python train.py --time_shift_ms=50 --mlp_ratio=2 --kernel_size=15 --am_softmax_scale=16 --residual_init="scaled_by_depth" --beta1=0.9 --epochs=12.3
Rows from block 3 of a small audio embedding model, named by matrix and row number. Rows with one number belong to one neuron. Each number is 500 + 40 x the weight over its row's rms, rounded and kept within 0 to 999. All counts start at 0. Numbers have three digits each.
After each neuron's rows are labels from the 100 clips, of 14976, where the neuron reaches its highest value: "strongest on" is what is common among them. Only what is clearly more common there than usual is listed. The data: synthesised sound scenes: up to three everyday sounds over a background.
# fc1: first MLP up (model.blocks.3.ff1.fc1.weight, 384x192), inputs 0-95
# fc2: first MLP down (model.blocks.3.ff1.fc2.weight, 192x384, transposed), outputs 0-95

fc1.65:530556487491486532494460446529479497481497475500435471475497533448527497467467519506591467560503515534540569482476468429580505461435494496496559472560500443498555472443589522464595495511526466535562438457470523541444501467519464543473487489472505460526491438549501499509545453469530534481
fc2.65:503510492508528489442519470527511549490483476486437464529472433467536460561457480508474506526500474536556454461562483478565468410419546555534587523496527467529522501438501518453498495518534459521543522492462524517567512428588464452495466579531456455503479500525587475551420478463460403487
strongest on: car horn; first sound: car horn

fc1.185:506496489510505467484498525422486438482502473539511550514554467426546501449568585475479503487485507534546550523553517447528508449513445592599465501469534468459462476490499439572468516549516553447549535553522513470435518505485542525546493480511503534590478433521494544446502547431560548463
fc2.185:459497448530552544481532598493498565550472568511509467470424549445516527492466505600521485525543470455511558518613504483591436563513489491482511461459557507474503508489462472508462488546516436478524533522570442504504579560527415488523496520475490438516451493469508486470480542494535421548
strongest on: siren; first sound: siren

fc1.375:478522538533448482491585485494501512476508492494481599461486533500479483417501508438532503449473493484507532464499451519467476415502485462478514469528455557466438509577539563497482555482428523501524472540502523483532493498415471599496490440496530517516480451432482556439576505541509510502
fc2.375:500507522513463499454521518538495485495535633530427508434459578433533526471500492487438479469500561542455480451503476529562539467443535478540484460498482542494482540519556462436492498581467434570489500514568500467531498483512427515537458521471560525504448559538483507492465503567512543495
strongest on: water drop; first sound: water drop

fc1.167:442546442487395548396506488458521471487481496530485530503552521512460497462538547518507515496470514513511514555451517447543556434529462541522481505490553486465461577477524491550543529554547490486518441497484538523400433471465570516548435460466481545500516461510419585445544483532541552569
fc2.167:468468456446552518501490562412541485540522497538441427499493462499507533563473462499475534448586564477534451497525481488515454531489508544459480508457483579471514495477469478460475477456560468477477487602505468489479573549532593455561460490548479487534480528520454510484506529516536491506
strongest on: laser zap; crying baby

fc1.148:443474475496504529499592515458495467503520455502469520522563467573425547549517528463500519534513490443467505526495522480485558502538431583543485509461496516471527573497512498543522461496498521482476521471492551513501497538543559471559550495486452554540570448577488544445479501535552508520
fc2.148:510441477486478403553479538437529505460450523493543437479479461461549525536521494487580556524529552474502495553460497481529490500555497478446481573438533543450463453435448592534509486485534512439514470550406490513474571458522479514483461499574427455538509456506487577486534534451509531493
strongest on: mooing; stream

fc1.182:440462403507503497444440463467524526547453529502525543486493557519545478481556467517524410498464478461460559520522472515470503508467483531575487472468525543439464572554523500509495457517486483492510527501569532467450471488447492487516442466458497540514463512471463508484492432499497502552
fc2.182:457495472496541580518504514487538398604462526453549540486511512527453463479513507509477477519493489496502559428529436556507514524432475523500534418509415542535549546512526494559485503482398447469499474523511534490534428524557523504525512495462467492411517517429494482540514469529489443430
strongest on: bird chirping; first sound: bird chirping

fc1.102:437506463532446554468475539474554466469459442507484537471489521562476488492543483548533479553477487489541585509529508514464501462594441481487526482486554477469489552559571509620467519519465547523569492491525518494461541470522516548506484442502507510485533441442474516506519493481408513560
fc2.102:456475529537590502533493515481465483563469505512506468512454556456581474449483501444513468456474514535551536443522484461472488506450506513450564482494446539568535507460516520511477539461476505472474509542519452454576543524525467509524486526438503446428467619475548478526439490509532402472
strongest on: siren; bird chirping; first sound: siren

fc1.265:445468500501440480497454507456520509484505458517551533512502503525458574511558535517497528558451486479518517518438494470447542521569415520549467538517534491472522519523439520518523518512543504505527542481495524489423518476430551558452481433454558570542517401505463554509457509485496521543
fc2.265:476505532459501508519545520471538476476445541471512468486469454501505523487468516495506485543533507533517491545520472453558544490511470469408490506529569477519557464452430486475511496541494433457538438475528474610524594482456432520502512509520556418513440542523499478535580547546516523569
strongest on: beeping; hammering; siren

fc1.15:418485491442516547535488530540492452566519562546510492455541600526450519488527491548456498474469549470444546486476458532459581557488466554499503503494472449516508570483572429557489419519488513460487435532602539485423447563474499495533495512497539515481555473511474503465478480534449484449
fc2.15:457464512506514561555513516452518527550472543447560495517417571472491496485563481565505410560476523458510524513568471542512465578504555427493524421503450549459542519569541457488506501480463445483498525492565461422540513559531439538545462427469531454465455456435474497515474497486496486480
strongest on: muffled (low-pass); glass breaking; spray hiss

fc1.188:455432457546483574487607512526533537534496516503497512520522547512531448436474546569532482574434487447385539485508509456492489462501441472509468469561512479495464488551565542518535523506466530465547448462561469466458505538470545536480501461561471506522521476420467538420477453439491467477
fc2.188:495498483553566439483497610543517541491537514457477537547423549467564509518453493566503538567548493520514588459486486598514428425423482537466523500505457510516460467532457524487518482459444471519453516580506476469482493454561478497538473455461470438442477507500539444471479440435508449429
strongest on: crying baby; first sound: crying baby

fc1.237:492485442499454538516548547466562456444465478476501514462508506563505440458530552504560482548531465509527531548563557494515540437558462488499418530429556474462500527494450477508440512524524498441524440542528541517508561486491456554556459457518559515564520438509500519448531578487506477523
fc2.237:577535561521469464474544490564399560488595484463467508560420519501549513505450442525453498514479508501550473490525455504527432489446525522506489424526498509579458513503481568484608566508496520569517552472480532448487445454512455523512470518508461486438494462489508439526464440484450513451
strongest on: meowing; first sound: meowing; siren

fc1.106:480522487551504478457465542447491462486504481560472490522534433451457514480559549527560495472470527543527570540504518441492502490474493478498571496523507501481473510456492454528486458501448454511564499537484525526489520493556476463435559462478478496539500506535541520545454534426542555496
fc2.106:438468480586536519432561509468476535521479494547469443488490440467554534514447500498495533551462516505552465561538484439490498432462477493547567533522520480506569525429466455475505501544514483488509514436463453525507593471492471460525559543556486455561507487493524578480456500445542460545
strongest on: meowing; first sound: meowing; doorbell

fc1.262:489524461490546456439458518377468465474483465550518502516533508482488506483597517477548528476470506503503497546475613478452562494463485500519511490503468449483547489495543475528498444549515511561502506546468513551497453471559502431498576458513543531505571458547457532523472540433536587491
fc2.262:534510528588490528500569517518412538552479593514444488442482491446474509450449499558504568522515570491530531559522437478547458488528532465502533503533580481520475482499464497490548526507488474442513505478566442487559561526490513495542481505546529441457483531491439516490458477501552483511
strongest on: meowing; doorbell; first sound: meowing

fc1.382:484544488435493485435473472440534486486513467483443533545544548578517519474542474507465522531470493457515522463476492519505554499538446607536547545481518481497396535552566446531500484533463544440526475507451502525483543553498519487522552422503494592546521466494520531508497614493524566486
fc2.382:446515500549533489514500486515490537513477507549436513540482457514492507514470488455484508374584552550519537415452501508485500480448529497529505499551511546514506477470434529506508498461537441577457462593500495516530524519460533468488474617479450494481465565514492533476472462498509503454
strongest on: bird chirping; first sound: bird chirping

fc1.219:442485484478459546501518457466549456522529515435489519496529524519482531442522525501519481498472500451484502561488461481457570520518476565589452493535501519435461563563526552515510479545503495509523477569546537523464465499514572488482535455467528550624538442516409570474485513489573533498
fc2.219:421444491566560406490501550503550560462450532506491507513565447500553441497450448495535531518538472472459541409486561496491517497494503551501484514467439573490457522506480485494431546398531546533436539506503408493538497442548493541500483439510498508449551481535561547482487521507547424471
strongest on: crickets

fc1.293:460505507574566527437453463416540450482499457508507514532498509490537471434421459485471478467544544461492446577504479547510489552485533479498482464549476455482432489531477453478503562515494496543532553425534478506554468570545503604450505394475537495500482550489553486551522508438508440478
fc2.293:483550511526515554522553480487471481498491547488516486489438516473452523471530518584511529492460479517501536524547441521511482481470540497460471467516549482474522524547509474422476468503518501484539522481602406486556585486538461521527524481542562431532467499486539527502519578534570474510
strongest on: footsteps; knocking; first sound: footsteps

fc1.267:416511448453490522477484437453611452503475453523474531466522502499555548386554494526491520509449416462512496441474462436533503504504512501540442507438581535400523543508475568520505465523563497494525448508517462527405536539515537472487439461502503508518481556498487489481510505482490482588
fc2.267:471482518542593450520489486478546452475511498422589471479552417518553481513531452482497488493480539507473452480513533508494534516439530467513532523451480542504543524522430528574530497526473536531417499471423492506487454516529480472528552386542479533475548541435593498511474475465469504486
strongest on: thunder; first sound: thunder

fc1.222:452596474488476537450450486448571447507488469468515571502493546544510427459548435512535454504490448512492515473549477527515509519548504489525519458539598502431521506564542525566491517490493520552554514523497569482495454523497500551482539417454499506480491508481472517514415497484439483459
fc2.222:454557496558592528494528585513503492519487482496488501530501541511578459468517508487482463499529485548533525491529523531484471472444476548507525447465407553541488522477540510503512518484472512571467503582529499480538475514504506507532497537409480546470495571482520457484457471499490427391
strongest on: bird chirping; first sound: bird chirping; beeping

fc1.22:401490440480474507457467547420547520465436504442465540581515446482464503526503489512513509494518476463446526464462485516526552515552470487517471536491543482330470477535463525534440524504547483525507514545568499554518533474533505498533479462462473523493477451486495562509473510610448486524
fc2.22:435450446509483601507512550477518472548492465528497507540522519469459549487524475467462599525576566460502481447480484516487522453479459510523485566494498446468532460539541513495494451552576449534533508510558492532550558485564569488505421484504503506480417428487471535541458589530508478528
strongest on: laser zap; first sound: laser zap

fc1.29:453520479531461501559505510484553492521486458516561548457557449526479481525511498501498480497533460463497524490434500425442527565559473543576480541452524565476503523516464552553428514485560537483446502418477497556431519526440583485501512494521466570508509453501442524472535471480468498538
fc2.29:482476480501452432567453498500466509472455450508522498488503429475463480535560529496561500534528474506558520504478518505513442524504478462489562470496493533443516514544520506518471474434514539578521491473402497484462531440465528446459469441444478482462500478448433489456470461447455543552
strongest on: beeping; first sound: beeping; stream

fc1.277:460455413510509492452481581408561499475402519456503544548522416487496477559481471472519493471562521454430472476437538553498522478529455485504455518473522500424462480541444592514412504475494482556491520494501470550537502497526518475554473487481428518490506471504501484475468455563504459515
fc2.277:439481502522515557512469536467490494568456474562486479476529504422501534490499482495489503531597564482544530514473529488506470490478462453486514551466517465472565421488569488480461467553533408504483523536522427558561572480568504476475430481519517438467399456463452521500426557515526487527
strongest on: laser zap; first sound: laser zap

fc1.179:473509468556454458528437563474534472418538445510587560487516498546468479553529483512565495504577448466449476556473501561473523476541452483500491394487601486392479501534487526524445498516537493514534540463510488509521497522547515495489469434430557526510521437528472515466488574456438523513
fc2.179:484492520523542589491530491466490510544443470554484445487521501435472568496443468510514542475541510466517463594449568521508496530461505550496504587506519430485560473469477502473507468572540507490538528471475479569551556505550515472464503529523493448548470508485435514556489555469560445474
strongest on: laser zap; first sound: laser zap

fc1.341:522499480532430511518465560443544495483480564496558560558483468528422482469519637510520522479412494492537567411512545498493557471533466531500419495510548505503447514541479519575422468498478527399481489536514541483487512542436493513520465477520529514458524433448494517459594507539495521486
fc2.341:531518449464505521495512476480518441507431517497482561454524521532467449451534525504516486433569474542519433450484494550496533483526458500411451552431524469499503521526556535577537447479400419511497498515462539526510487427563513506522538489569546526397483473473498524484493513470479526465
strongest on: meowing; muffled (low-pass); first sound: meowing

fc1.366:485506513527500574547437432456462452521449490493550544516551513488536532527499566473478577482475524508474540526470521457471559522468499505510498528529497549505536467484535454562444526568488540430511479554479472492508471565481535505425473458499459532550490496494489537453585506447498471464
fc2.366:565509550459504474555476502531459521480531461453540488545491522423489445562494498489511447525467488552560515483541428466472423466498554450432605494558462486509519439457515465476477518392486413561536528443491490513500531477458418509513495545475517435463429523429569454562457426479474514497
strongest on: muffled (low-pass); helicopter

fc1.98:476553452506431472458488512423538506439539473476543557490507502564528471504543478561524455516448439454533556457530447511464532505539458486539538453463532536441473553517559394519490546489459481496503522469468608479480527507496498560466511423469423526503456489508523550515476469479489521478
fc2.98:470484472553581498495501592540534455531471491480503550527502488486531460496520570485477498470529452554445545456539508575484476471428484546535494492456455541572438481506514538467524572460479549548481514516513451447553469544547538506558496496451488530450536547483557463497475465496517443437
strongest on: bird chirping; first sound: bird chirping; beeping

fc1.309:527548472455479561476494454530507509514501472486441487501499532452473493514473490518531447591517485560506525462462464445584495459458505467503535489563483422470572480445567508478578458553542460556553453444491489552483514462557454521499496480530515506527468442504507524506534461481533542524
fc2.309:483516466515513518473547478535546561505521467484431470544470465473521506531475502510506528543471456541537460432576477431581464404409539541569570513523586475520525508448500528458525519535555472526535493508507507512509523437553467470481444577549461458524462510562592494505429501458466413480
strongest on: car horn; first sound: car horn

fc1.168:443527480481472555426517454443496493514511478484478509483480460486487522524460478477455493552416446436567460501531494558488471428511529504613556489491553463455565497562555479486448507499553539446509520420471541459544493488484436481503505502504509509562483463501553474511461521462501488538
fc2.168:475482493564489526526533504490521514488501482442547541564441494525491467545518487538507447577424449492513451433540446605496462478505488442485533422534550503465529454607478543487494570484466474482552497442545482448569490508480477516505476457461504440443514461439527463529503500494521470488
strongest on: whistle; first sound: whistle

fc1.329:444501484441460426495508556426523453456431483551524548515554482453472523498563577494544533504467528522494526589453534503484544484506441547549477544472512463514493565466525458535450472543516517452552520502534478507510543493505551534555450459462510601574533501542526508496503548442537520499
fc2.329:509506445551442575499591410481437542536510490475490476512435474497448569497502519557500512515470478446465491558517484448538511539574503513477492471508541468492514494473481483429505550454519594456541529447501512473511539541454551486566542542494460506548522493578497564459423534512571495526
strongest on: doorbell; meowing; first sound: doorbell; first sound: meowing

fc1.216:558531509464384491508464431475527433455529434512470473456515526538491470490469543518577450562530550570571520506494488479541521419516508451487549509581509464504551527446517554529559449508511458471585456455479525548463510420540475549433460485551515488511519473517427534495577454456522512534
fc2.216:530514479477519507551526468547487534494500501510422483500428502500499505478490538513520513554410470505537519495569469432530423451492539526521537468541573470503503532414508496462502509544525498533587457501557496442530495473536511477471396591502533451516492470499544464525439479473473492500
strongest on: car horn; first sound: car horn; laser zap

fc1.323:459459494481498464513538558458544486476539531558576496481502441451509452542564575477553520490477515540525437464451485492488494469517511476555496456543530478448423561516495463499474483525512545550548500446481461449504504508456482514491504455538467507531507499514534549386512451486521527553
fc2.323:419479421465560544521571474500469484496476473465518478473564444504478495532476507473511545493479453527496496544545559444497511569442467529561497558482485504468584531436460508503534454470498521528463449434444429541494509474461544404528530570508433486511519477473418482497498506489557396488
strongest on: doorbell; first sound: doorbell

fc1.221:531553515494496511483522400525476515511522478487509460476490558447543521496496509533484516546497509463461545494434482460575504479476523542518541491531464463522553450475573470448631509544543492572468466456420477480455504466481509497493566470486480487518484497506450540532541498474483525475
fc2.221:543502479456549519501515500480473544464458436475443440518453479489470460569467530516530467507577441537529509453518439503575447415412542505487510491466461463507533504468528503448520476461505441498519524505470477503549524445592439450527484564529481435510496495486544442548477499450478464507
strongest on: car horn; first sound: car horn; crying baby

fc1.118:454466510481432476482620427467498521479570424489539515567488448507472486576504531436505534551456462471513452429542472537471472416444521496590511479542474543485532474563427508460484527533542572472522464413448482456534534444513522473500482503488462522565479453464567530489468552522472508560
fc2.118:477484508518500510486550460449484543476468478451483518553453516460538458516504514467509485579482454465527458445568427555501417439477464473450598485524508458456521433556571503460434575467485519462573512451523472464566501482496489536490493478457527436481481436456529451542472497489471457501
strongest on: whistle; first sound: whistle

fc1.270:474479541570557466432447518459524492428572510490500515565487436484546474462429486500412525464546553502493482511532488555484484438447505473485500476573447498511443469523483464483519549533483468547542558462490459463569505506564467571464529382509508469484461538495579518544492536437546469453
fc2.270:431495504542530594537560501487473531516474536531465465499450494439495517479539516581499512525469490491494572544528464464525476523501524524415480458520561512462457520550531442408484508508532526500558514462588426474530574503493489553532483469495516451537493503534541514482514552527566457490
strongest on: footsteps; first sound: footsteps

fc1.162:448528449432473454499469476451513506489543526517521520559504499506527531484524530402506499483475496443535493538445532475496514530549442572529458464516561491433472525504492526565419538580523560465557455524495555559466531574531530532529475456491476556560540417530470580409571545500542523556
fc2.162:509547479457531479443546501490455497434497450435533508494475501505535520509489461480450526518597429463497476568535431426538458444523431567567458479465553486502528597452526501488546522542555599542486507512530428416442498436520472516521487475461512507496510465543469516405507513562569466511
strongest on: muffled (low-pass); siren

fc1.230:444442416550457555528603516495528532524528553522466519475498579541486504485506525572526508530445483435380538478477494487489511488485479511508428479495514479458435524583567535507530457554460554466513462530595486463447506542490565520506456467507482496558521442457461518356469446465509495464
fc2.230:480461515553542493509512554531527532509560508466501547614458540504582447500475461545492459554466482494507549419524464594468440461402543511517484431571436532515483519551455512493524526451515513517441521555527489421517482466577439514523443445450478455443484503459520481470476443473441486441
strongest on: crying baby; first sound: crying baby

fc1.20:497495462480493467470486550403554474492483543502504617469510462511452470487615560509439477527565448499469517539442493508558534520560475500535494459458564550437467505516505481503450449550552575510459499516516546529434519478530524501540508383490513542517502415538476563475552568573559562489
fc2.20:512475490491479508559536494453458575452458442442514482514477481526536471497534422506504491501468491464535476481527431520480494540571561459508474491483432567511500523601431512493506484469487438506474558450490490506542452470542485481525509498516476528449488598432483427539514491483433526477
strongest on: beeping; laser zap; hammering

fc1.31:551555487483465546492484416515481487505486476490458473500497555450506483496446505531559503555502512524545546507491495427572485409441482507484551489562528424512578495427586532484593517516531453529578443502467497525412485447515469570475478462499517484491494439536495502517540460476506504497
fc2.31:517512473493511506462540444514495531480477437489428459556446430481521479531451478501497507548490464518573467472572475464528439422468536529506570528517528441524541502434522521458492504510543468473585502474471519513563539444615471470493475593558487413520478487524571480577445502467498429524
strongest on: car horn; first sound: car horn

fc1.32:439522492536500510497503507435541531457485488452510548509476521467498523443554495505515528548529435510460529517501449536491523497595490514509473483480508482369496532537516532525499506520538498444493516484506495524525521522492517560410491378496535516503505438517492556527542589473534509522
fc2.32:479515506587528517437516525565474570479488475446436537597505526488574439460485449545482505511546433442491497531557508527505425562468481561535422489532507574548510464544530540471529566479511533597504514532481473463511522527497504514479509459415474469444466455508486463513453477480480455436
strongest on: laser zap; first sound: laser zap; spray hiss

fc1.213:558516514507479542532495420506472536492508502496542452441479560492535489504482570541485480524457504479473597501443461461511513485431550542522547490493434477516579494446555445476610474556516492536441512456443459476429448472476487487476523469466469512528535495464428506537566449453483502463
fc2.213:537489537481542476517489492452465522441489438493470431521417469444484516541487528518536480501597495483500544494504428510544434438458543468464484464478444462460507519455545480406509469467520392500535527495474472491537538449568421459515486531506531449489452484478533452562498531485496507530
strongest on: car horn; muffled (low-pass); melody

fc1.292:470489502437524492479539488469524507488488484500513519460552487478489553507484483482548466555485514447482501559505515455491543530481369510536519467467559546480501510438513439558449498595505539420505498456500573518460526549489517535471528473529540557544490475584514560476518599524559503521
fc2.292:541549457538547482503544503567523508479461477455438548476436537489539444429544511535494520519509390482392546481504454535502477518478552520508378559461528523486469496549477489485533597446562527510492498479511486461507522496487431514515521536438562487469486541415516491516514538494430541514
strongest on: muffled (low-pass)

fc1.330:457540428413480537449547538444512492496538501513478542492521496513542492488578469419443540521512457489517500525420499434498556537541485543524485497457500441473449520454569457484484498532526509567471513477555533511401449534499570503464452496510535560514506500504479515482478535501511595515
fc2.330:523460489502450472490426462464422542520498495545517482478453466445485555539484532545593433520555530513568585507478524505447451436470524461543533435508473483463549465509525440443511461479535480512522534511468472444547557438563457420528480516479514423512438497473486506513485486431502507528
strongest on: muffled (low-pass); siren

fc1.220:474486486528473471448481534447546458508525447518539594547558495523515525477555521461521495536472502490506586473495527497428540492491479507546513523515529491401477559556487541574493495539476537414476498498512560487475470531489575528532433431457466563550495461499517542420516554559517539538
fc2.220:553513505448535494516466430518489540508450534481507419383485511477511555490556452546489504536453486491556473483439508491476500464514519465465557510460551488400583560545517537514576455527539563461538492447411442471513568461512478422523515504536522407505470515432488500562474582442555482530
strongest on: crying baby; first sound: crying baby

fc1.336:554505490531410434495525475416543503460463469557491513458542473525456494474494536546524488528540541486502576539465506456534535472548475516527508492483599453459551542511544542511531522532528563421474525531476525520392506498465494516484494493493484513535574422531444530485564439517520493553
fc2.336:565512519483481475510491487462437537449501450529447475441468437491467480542474546510607489536501473552534553577469426485556486538517547433516511546466526457477492473470487422522518475483523446494527572489466505518561559492495499404488494536586533466511457539468508544572463463422492482547
strongest on: siren; melody; first sound: siren

fc1.305:468505491458451560476572436443496510511547468462512513507445462494447484544471496462479501572418443464536469453556453552483465384510523502581550450495523499458553481579503494451429500495552530459498481414455516438560537449497475463523479498511495502568461442439571505508476542491485492544
fc2.305:483500516538521522514548501465504505476501484420503542573445530502508474518498503513497468568461453484507460443559427599517436462485481477463545444547552464461506449579518525469488579484454489462588501454546482461567496507476485533493499486445532449467480457467526466549529533498535454491
strongest on: whistle; first sound: whistle

fc1.327:434421425543496546508561502504510546513470551482469544515466558508458515461510510548528480543432503441359541520517508518491490479502457494487437446547489497425418496603533509501488511503473552461494399519574512460489538550486548548516484435493524492533514482481483548422489452483513524477
fc2.327:487477522552555469477474596556533566503559516478482523580449564496582472515477434523463481539517492509518519433507498560484452451429516562502540458543421533543458500549474495505492533462492491546425529574500478446503469434566470509490430456465467470445513472494532482498462447464451471420
strongest on: crying baby; first sound: crying baby

fc1.260:504598379448519554473452476464518380504522425501475569467532511520515499394512562480498530479497464576525587534439531432494514540466451550533508467512580462477570491473539541557539496571485538479549467505459509527480471468468543522517503497466480569499548454510431567451534537507543510498
fc2.260:533527571527512583520522465504503456507527512550422471489542557476467550460461554539426528474429543504480561456518513572502563495487504545516505490590450461579501553512540441468555489511504409547588510497520488507565452500516550482455482573502528546478470522511439493567520488514554465468
strongest on: laser zap; first sound: laser zap; thin (high-pass)

fc1.104:507601537484490510479467493524524436485548517427457479508507502555488419461523487463601493513493444514521503495553471508587535447499479507480438533571581478499519473517504468559583547504443520375563441559476547529510521500469531500490565504491490511460520450539531503524505524481505487466
fc2.104:580498548525515449496461519541431550473460521531497467446477448479495510536466492551570517525466506491511541517507450476540408518511553500496493529451555532492429457476462498471466502470541496549541497476489430514511572465502446474456452491536473400509472566476562414533451510527497487559
strongest on: phone ringing; first sound: phone ringing

fc1.370:448509459518497504534492511458598457510459524532478523418502548497501458492525459515523437470519466460469541512492432515512515517482506471537493464493501562426505562575495447488428436520491517435495457523559518542406472515492451537537510500460512489528509515485407493438488481547503488615
fc2.370:514523477494525532494476499444557431500500523427569550516490500536475417521553467508542421523468433500535498448561434564464524485480505443493558444497465491489546530558484490540481517467421475479483528484499478453537469478564468501524525445477508500406487523433554484525496479465493490430
strongest on: bird chirping; thunder; first sound: bird chirping

fc1.227:494521409496437478524454490490527423445483416465510585529496451512489483516550533423571473563537498474492523587464434556494510544518471510526442475507624498384568466559453470514490482559470484408560523538456531497495475468519496525484442465478459578510542399526516547459529510540547498545
fc2.227:483524479467495556534465490509503500507432494439518470454504478539495485502523508537526455579527495458497458560489535508464534561547497469479578495452450554480618475550464512515503483511518480494431475443440469544468497454492534449548529476542509526456553445515480473535506510433519468480
strongest on: beeping; first sound: beeping

fc1.44:516512489453518509497496528471535489549485511462482563496531468451550545498485495441510516467453529504498531531416493449516510526483523513570495512488515473472461541508482544495486509586551528435509517426508512463464477550544528528512498468519490540529519445472536527568583475498539517513
fc2.44:500512465470477541510557481483476467528562430523543467482468443483486449552543537517536465555479484549532517486507505470503484570492511436465514474496524408541556495462439512529554475414441459446506480470507518461539467553502495454538504542581542455523451528490551492484520423479553480469
strongest on: mooing; first sound: mooing

fc1.371:419476497500442509479499489486586506480494528452509574471497518546497454419517512550546430539447426443525598510528502544491490438547482476530534444486487536478476560589537458553477537480461512441548485438566528520450470462479456533472466489451507525467464528509474515489479479462481498553
fc2.371:499497495536531523547449508471536470541479547430540519461469556535527483499499466533526469563480450518622547464551537539468506467502532514499606453480468502505572504541511501584501485498393485441491526459459492468501466456524489499489555493449478494495561532442533489547467464407540438441
strongest on: bird chirping; first sound: bird chirping

fc1.79:497498509577549458420515495468543459443576479476503551571518428517541475456434479510433515452550548511495468524532527532467493436439525497458448473564435497510446491532467495511544571528461480532540528457482484490546471478550491594457542413469497479481490543470562509507523502452523446450
fc2.79:441482515538524556528553498486461558495466527521484455503436481404528496507527525547517492520491498482516570567530439445540455524501516508412502455510562518467463487527502431404480519504535478496558527485563420472543563483493473550522496477472505436528451496508542490492532540518546444480
strongest on: footsteps; first sound: footsteps

fc1.100:465529484467451544461558431436506499520551475481528512493463453498454510542467494460465501574421470439566470470536458559482479386504507501596545468488514480472551479589527474446435488521569529454509491400445523433539531471493479459520477505499487509565457449458561499510475535448490472546
fc2.100:466486495548492525520547487463508509477491478440506545561452510516491469533498518532519463590442440478513464438546435600513454460485482469466540444547568477450510460600509525486484577484453498456577496437545492466563490503470501525481479483445519451467501455445523466532521520492517467491
strongest on: whistle; first sound: whistle

fc1.357:473536444460472557460524488425590436467532433493525609557513501551467474493506499452501490511492487514525556527488579462432532483479420512543522501536514442439540483544512526542503499528434483479532471443473531497473478529552542524502534472472459551533516379505472560452513455525568484499
fc2.357:567510547571487517526473522543457513494471520457465487470519548509484495450533426578531469489513479525480513467504546581593453507516564496460532481512527507534466490542577549487581513470518508538507503464466399425513477514487480485451409514463514433486558537496487396513433441512445478474
strongest on: bird chirping; first sound: bird chirping; coughing

fc1.128:492542385442462513518497509371522436443463441472497546527468510441474533522581525499515530490542470474470483526527549490485532497509452484527406482460522397425511452541468456545500500585465477512491515495446525509488515541532551484488491463508498530534519443517466510478588544496553496503
fc2.128:526455510541543506490461496516513518505487502468493497539497490556463482514496408514492486571481550425438537496472516543457522526561453437542562505516417521504511513508490535529552522486563552491497530416467483461520465517553509502493517540491484502467558513482504494552498459455460496468
strongest on: muffled (low-pass); meowing

fc1.372:466522409484541453526505518463531391444465458465483571584518461522491456540581520513451486437527459545463443550547526539491486514488468542491410495496457487488454487517500485526467496495466494490529468533492481528497509508554523536539499489474539500488525499468561494494448487532491554451
fc2.372:556484493518551508538512490523460457501494488505469505520462529465498516457545523528496484505503490539515587486539457477515454499413541529480434482528479469468479487481558408436510495515500460544536444539546500417500535490487467501516505465424520437519414462464493552477514559528585537501
strongest on: siren; first sound: siren

fc1.101:503479529489493504513548469456552434499496467508578525527514424440460516477515541499524578506490547485504477469510523451433572524557439461524441487542500490495506496482506492577464527548516541533560444410551506570484535520458507598566564473555568499478536458457527522471525537512520488510
fc2.101:527489470527496514553556570555492535456507438484530500505473598528472552512405526536470464517548437456544526529536565511544434516459465532480534417506518499516547467474490535407467500509503428529512507565540520499458464477472521553505474504460478508509469475599455418466519500559496447506
strongest on: doorbell; first sound: doorbell